A small audio frame classifier, trained from scratch: activation relu.
Rows from block 2, named by matrix and row number. Rows with one number belong to one channel. Each number is 200 + 30 x the weight over its row's rms, rounded and kept within 0 to 999. All counts start at 0. After the name is the row's rms in percent of the matrix's.
# convs0: first width-9 conv (model.blocks.2.convs.0.weight, 128x128x9), inputs 126-127, a 9 kernel for each
# convs1: second width-9 conv (model.blocks.2.convs.1.weight, 128x128x9, transposed), outputs 126-127, a 9 kernel for each
convs0.35,088,241,217,190,177,219,215,302,220,224,226,168,184,216,202,170,156,178,220
convs0.36,124,211,179,162,194,227,257,190,221,199,170,200,216,176,195,167,206,187,191
convs0.37,081,249,177,218,193,201,222,203,215,157,228,145,222,182,244,191,185,173,182
convs0.38,086,180,202,141,225,180,251,269,231,221,202,192,200,163,245,160,236,198,147
convs0.39,133,211,246,221,181,181,193,228,214,218,172,254,173,128,211,196,162,229,198
convs0.40,093,171,212,176,199,203,180,200,193,186,223,205,185,177,245,223,182,164,194
convs0.41,124,226,209,205,224,199,197,208,218,197,214,189,180,238,174,193,221,179,208
convs0.42,084,221,197,189,192,184,156,190,211,206,170,153,213,214,266,201,231,228,186
convs0.43,081,185,194,216,174,184,203,189,213,205,187,193,206,230,192,232,223,211,208
convs0.44,086,212,160,199,190,195,205,201,202,233,252,159,201,236,207,232,248,226,184
convs0.45,122,211,194,164,168,228,237,235,207,189,196,171,188,204,222,199,184,185,185
convs0.46,099,183,180,220,202,165,157,251,207,246,198,255,203,162,168,210,218,190,193
convs0.47,085,165,176,172,178,223,155,215,236,167,212,210,200,198,195,187,223,223,186
convs0.48,089,217,196,203,202,210,161,220,179,171,226,164,216,194,164,135,211,232,185
convs0.49,082,192,185,201,187,171,184,213,218,177,237,198,193,178,133,157,179,231,177
convs0.50,095,167,182,225,205,161,207,184,195,196,179,169,177,223,232,203,202,226,214
convs0.51,108,183,203,203,184,256,164,204,203,210,203,230,219,183,160,264,225,206,200
convs0.52,088,196,222,170,237,205,138,191,182,208,236,179,203,202,215,183,201,187,204
convs0.53,075,166,201,219,246,201,205,206,192,201,190,184,156,182,231,192,203,166,147
convs0.54,141,201,216,183,168,191,164,211,173,209,225,171,209,231,179,188,232,202,179
convs0.55,093,185,194,196,183,198,213,196,292,204,196,192,191,217,193,169,198,142,205
convs0.56,140,206,258,150,163,243,229,239,201,210,172,235,164,200,203,188,257,204,193
convs0.57,101,238,217,207,198,214,232,195,168,184,217,246,278,224,181,189,175,166,159
convs0.58,093,160,207,188,167,227,211,212,209,233,179,229,170,237,202,169,215,203,219
convs0.59,089,245,186,185,165,201,169,184,231,185,214,176,187,191,172,167,225,216,213
convs0.60,117,203,172,218,221,216,214,224,187,204,181,270,198,207,186,214,208,191,202
convs0.61,090,230,160,200,198,229,209,219,214,200,189,239,192,213,210,187,147,224,259
convs0.62,091,240,251,235,190,176,189,205,171,229,183,173,193,179,191,154,228,226,210
convs0.63,068,150,162,172,179,196,180,189,223,184,215,183,181,113,154,147,202,130,137
convs0.64,109,202,204,225,239,156,196,250,200,248,194,170,167,205,182,221,251,205,209
convs0.65,079,224,227,178,207,208,216,217,153,180,150,215,200,236,257,225,181,214,178
convs0.66,091,188,207,168,189,184,176,164,249,233,205,206,196,205,234,222,217,195,152
convs0.67,128,191,219,191,147,168,191,222,221,200,227,199,144,194,159,201,243,227,192
convs0.68,070,198,227,212,176,217,198,236,157,186,168,115,178,215,176,162,197,234,189
convs0.69,079,182,241,212,165,211,152,186,237,175,230,172,233,207,159,213,216,200,170
convs0.70,126,187,174,175,234,206,179,150,207,221,188,222,161,222,122,236,209,197,224
convs0.71,089,190,219,214,181,217,157,183,182,165,212,158,232,196,174,268,212,222,184
convs0.72,109,176,222,156,166,238,177,210,142,189,203,178,255,151,185,211,222,219,206
convs0.73,116,175,171,159,254,235,254,221,195,149,184,188,205,181,188,207,223,253,230
convs0.74,132,196,206,208,194,193,198,148,197,222,160,215,184,204,137,217,220,228,209
convs0.75,098,243,217,198,198,198,210,177,260,163,234,224,194,214,207,203,175,171,210
convs0.76,113,223,226,206,237,155,195,207,139,189,212,145,230,212,221,233,219,226,212
convs0.77,103,188,110,272,183,198,240,194,229,179,189,159,248,155,190,213,210,162,221
convs0.78,125,184,231,181,250,181,197,182,206,225,226,224,231,252,135,195,176,223,224
convs0.79,121,171,218,259,196,185,259,176,220,197,220,180,207,174,192,179,214,176,195
convs0.80,133,194,179,178,177,228,218,249,183,179,196,199,226,155,201,246,188,243,182
convs0.81,094,197,187,243,253,213,236,198,243,216,190,240,222,187,223,206,222,203,201
convs0.82,103,178,196,227,206,236,213,209,152,244,200,197,175,151,226,185,218,199,203
convs0.83,133,221,194,171,204,223,219,222,182,223,143,196,236,156,227,193,228,235,173
convs0.84,089,205,238,237,205,198,178,223,216,226,188,216,181,169,200,224,188,152,234
convs0.85,096,236,208,210,232,212,214,195,182,171,184,169,192,215,197,211,249,223,210
convs0.86,106,172,198,216,177,178,205,218,189,213,198,154,196,149,183,195,219,241,230
convs0.87,085,203,176,237,189,277,220,205,180,243,233,173,154,182,218,196,204,200,178
convs0.88,072,185,203,201,204,232,235,237,242,239,276,222,224,215,181,188,152,151,182
convs0.89,106,208,186,194,213,215,194,176,160,222,228,211,217,230,233,167,179,185,240
convs0.90,076,174,192,221,224,204,180,200,190,199,222,168,203,188,124,158,196,208,147
convs0.91,117,180,203,154,255,220,167,204,183,200,190,154,214,173,233,194,191,226,196
convs0.92,091,213,200,212,171,201,184,178,163,238,222,176,218,223,190,232,213,191,175
convs0.93,131,197,205,256,236,219,188,168,191,181,249,180,259,203,215,182,158,224,171
convs0.94,069,229,225,200,207,240,206,214,222,192,191,227,204,206,212,214,224,183,203
convs0.95,116,215,200,190,199,234,169,212,176,195,178,162,140,233,224,242,224,223,185
convs0.96,085,223,199,224,217,234,209,176,204,169,170,196,197,185,232,207,149,186,201
convs0.97,099,166,230,242,157,176,171,196,191,176,179,230,264,238,238,244,165,195,194
convs0.98,075,228,200,183,145,168,202,199,220,183,167,187,183,161,195,162,222,199,223
convs0.99,080,201,214,211,180,221,225,180,222,190,236,189,176,207,191,211,209,151,168
convs0.100,096,203,232,144,188,168,173,222,186,149,159,170,188,181,237,181,188,215,242
convs0.101,098,181,179,203,189,197,195,189,188,185,174,209,184,253,204,185,183,165,167
convs0.102,093,173,158,185,201,187,212,164,223,178,200,223,187,231,217,215,173,231,222
convs0.103,125,214,217,191,205,199,211,186,180,208,183,213,183,179,199,235,178,203,222
convs0.104,085,224,219,175,221,174,200,135,241,150,211,163,154,197,157,219,155,186,198
convs0.105,152,247,152,213,228,169,226,182,208,186,256,145,261,106,191,182,204,224,175
convs0.106,115,189,197,237,179,239,238,190,210,223,183,180,226,192,186,229,151,213,196
convs0.107,082,176,208,185,225,235,204,230,205,221,177,160,186,178,215,229,218,181,202
convs0.108,092,171,226,265,185,202,177,169,219,240,220,187,217,249,183,173,206,195,210
convs0.109,140,197,174,206,197,209,180,196,231,209,207,254,164,155,239,158,194,246,178
convs1.35,101,175,186,208,237,209,207,160,177,166,178,204,176,279,256,236,167,150,241
convs1.36,131,186,223,185,205,206,265,259,223,209,189,201,192,216,189,241,163,216,215
convs1.37,090,181,170,220,209,235,189,242,199,263,223,231,196,150,173,220,163,223,211
convs1.38,091,200,190,200,208,264,149,182,129,198,172,220,218,267,175,226,155,241,203
convs1.39,109,225,236,180,168,208,120,174,232,222,237,186,142,187,210,162,180,182,224
convs1.40,089,151,226,263,172,248,214,206,185,184,226,206,215,195,167,175,179,191,234
convs1.41,098,210,198,176,224,198,192,225,241,181,158,151,155,186,237,209,182,212,167
convs1.42,093,197,215,211,191,155,179,213,200,208,223,185,174,172,191,248,248,250,199
convs1.43,087,187,199,219,170,184,173,147,189,183,176,204,177,190,200,193,205,143,207
convs1.44,086,165,213,261,267,180,136,153,163,157,209,186,203,205,234,259,219,176,162
convs1.45,108,173,180,149,205,199,206,224,218,164,215,155,180,173,164,215,264,202,184
convs1.46,100,177,259,204,214,200,183,224,187,143,243,170,246,175,198,218,216,183,191
convs1.47,087,193,186,212,199,204,239,188,181,179,184,204,204,181,205,205,199,202,225
convs1.48,098,211,159,141,189,186,195,180,228,180,187,185,188,194,237,242,208,213,175
convs1.49,095,185,228,197,224,233,232,203,216,218,192,177,195,185,180,213,178,201,234
convs1.50,106,188,134,174,212,268,240,232,203,184,156,162,206,197,217,228,142,183,212
convs1.51,104,225,243,223,203,169,207,208,152,213,215,159,176,156,248,245,190,196,227
convs1.52,101,203,196,201,157,192,178,225,194,174,206,249,188,187,189,207,188,218,227
convs1.53,073,179,186,226,191,204,219,207,193,179,229,235,208,247,248,213,222,221,187
convs1.54,112,165,169,181,196,207,214,184,209,188,198,208,199,192,189,247,210,244,191
convs1.55,101,210,234,246,198,233,241,176,217,185,214,206,173,243,174,181,164,229,219
convs1.56,130,217,188,249,155,125,186,243,208,207,197,183,203,257,252,209,221,131,171
convs1.57,107,218,195,206,196,274,166,199,165,154,203,205,197,249,215,157,226,217,220
convs1.58,095,212,162,196,193,197,225,213,173,166,179,220,218,220,211,191,246,165,202
convs1.59,093,229,205,194,207,194,200,181,209,229,234,237,220,245,217,164,193,178,159
convs1.60,106,234,214,198,224,229,213,189,162,181,147,206,200,222,227,244,262,181,221
convs1.61,090,198,266,265,249,195,170,233,156,110,218,201,179,166,161,144,138,155,226
convs1.62,100,185,217,208,212,238,192,165,191,206,187,227,194,203,184,183,215,228,218
convs1.63,078,174,206,220,236,178,202,215,165,182,196,156,238,217,248,205,240,211,203
convs1.64,123,196,166,93,203,302,218,153,180,199,162,249,209,191,151,201,206,220,205
convs1.65,087,155,198,142,201,222,221,205,177,190,212,214,208,226,181,169,192,153,216
convs1.66,101,180,170,225,218,184,145,235,198,213,166,219,226,219,206,147,175,159,148
convs1.67,107,171,197,171,220,196,184,185,228,225,172,212,206,228,180,131,168,229,257
convs1.68,073,208,272,176,176,194,219,188,214,180,214,201,215,202,190,171,191,236,226
convs1.69,093,252,222,218,201,206,199,209,197,146,198,178,175,218,198,183,181,169,173
convs1.70,134,180,224,205,140,199,196,181,234,220,201,199,207,186,249,183,178,174,195
convs1.71,098,163,232,195,175,176,209,204,231,228,238,178,217,167,194,243,210,236,253
convs1.72,118,161,213,215,190,184,216,216,242,262,214,199,210,219,170,159,206,249,154
convs1.73,120,169,236,190,196,181,204,217,205,175,206,218,212,207,152,177,234,159,240
convs1.74,101,213,187,239,171,191,202,228,205,177,220,217,244,252,267,219,158,207,224
convs1.75,086,193,168,216,155,221,274,253,177,149,218,171,175,255,222,250,206,212,185
convs1.76,112,236,231,197,205,199,232,319,211,194,206,166,210,219,206,186,243,183,101
convs1.77,110,225,153,238,151,219,216,202,192,183,178,160,208,184,215,210,216,168,224
convs1.78,120,235,167,217,194,190,209,242,216,231,215,198,197,188,166,144,201,238,221
convs1.79,137,218,182,197,186,249,240,185,255,259,171,161,193,156,166,255,189,202,180
convs1.80,124,218,221,198,182,175,216,143,204,203,221,240,231,219,240,187,151,188,181
convs1.81,098,166,200,203,230,214,215,215,197,164,182,167,227,204,172,177,179,210,205
convs1.82,105,200,146,169,201,195,230,162,252,234,213,275,230,156,159,177,219,234,182
convs1.83,109,165,195,200,248,214,204,187,179,206,180,199,181,203,200,242,266,248,212
convs1.84,098,233,199,203,193,197,189,186,170,192,158,226,214,252,186,199,235,215,217
convs1.85,096,182,162,189,208,224,191,220,224,263,191,170,218,207,185,177,185,237,196
convs1.86,092,157,224,189,198,204,231,206,217,187,224,125,191,163,203,229,195,223,170
convs1.87,094,225,206,166,158,125,211,164,225,152,193,166,210,182,168,224,181,196,212
convs1.88,081,230,236,198,142,201,166,178,170,159,260,179,162,187,211,176,165,229,217
convs1.89,096,232,241,190,216,131,122,192,223,244,225,209,199,202,247,226,209,264,176
convs1.90,082,188,189,209,199,165,175,172,200,197,181,190,196,203,211,250,262,184,136
convs1.91,107,205,205,203,190,181,222,188,173,160,191,163,219,207,200,187,158,206,174
convs1.92,086,158,224,158,187,152,244,188,221,178,206,201,221,179,217,256,197,197,208
convs1.93,116,208,181,185,232,199,232,234,176,201,213,212,229,162,166,208,182,227,157
convs1.94,070,208,195,204,189,213,228,229,208,191,255,240,244,230,225,223,250,207,218
convs1.95,137,194,214,204,139,197,234,167,224,209,166,197,206,207,174,187,181,165,213
convs1.96,087,191,216,159,180,211,206,210,163,192,198,141,238,198,176,186,152,174,267
convs1.97,109,215,197,258,171,199,193,187,238,205,255,196,170,172,232,209,193,183,178
convs1.98,078,198,210,191,245,249,199,223,196,184,174,191,175,170,167,254,184,234,174
convs1.99,083,277,228,225,154,207,192,203,202,211,171,162,182,161,253,211,227,237,235
convs1.100,103,230,195,196,240,247,230,161,128,191,183,184,190,230,174,198,150,175,196
convs1.101,102,193,198,214,205,233,169,111,186,154,201,220,216,256,172,180,284,199,244
convs1.102,101,225,199,150,141,189,180,211,167,174,197,211,227,203,217,231,233,183,218
convs1.103,101,194,213,210,218,187,151,183,217,223,229,223,140,141,158,219,213,178,208
convs1.104,089,247,170,186,212,234,203,237,227,187,215,199,196,220,201,164,190,208,164
convs1.105,116,187,201,235,211,232,224,186,174,214,197,181,208,174,207,217,225,257,179
convs1.106,106,211,227,222,185,198,208,223,168,198,203,181,189,151,191,222,188,165,200
convs1.107,081,186,188,169,175,179,196,247,183,222,148,178,148,183,199,188,173,217,226
convs1.108,097,195,195,164,201,198,186,141,195,224,266,208,214,192,168,111,187,216,145
convs1.109,102,185,175,158,173,167,151,111,224,182,231,185,179,133,162,136,237,219,249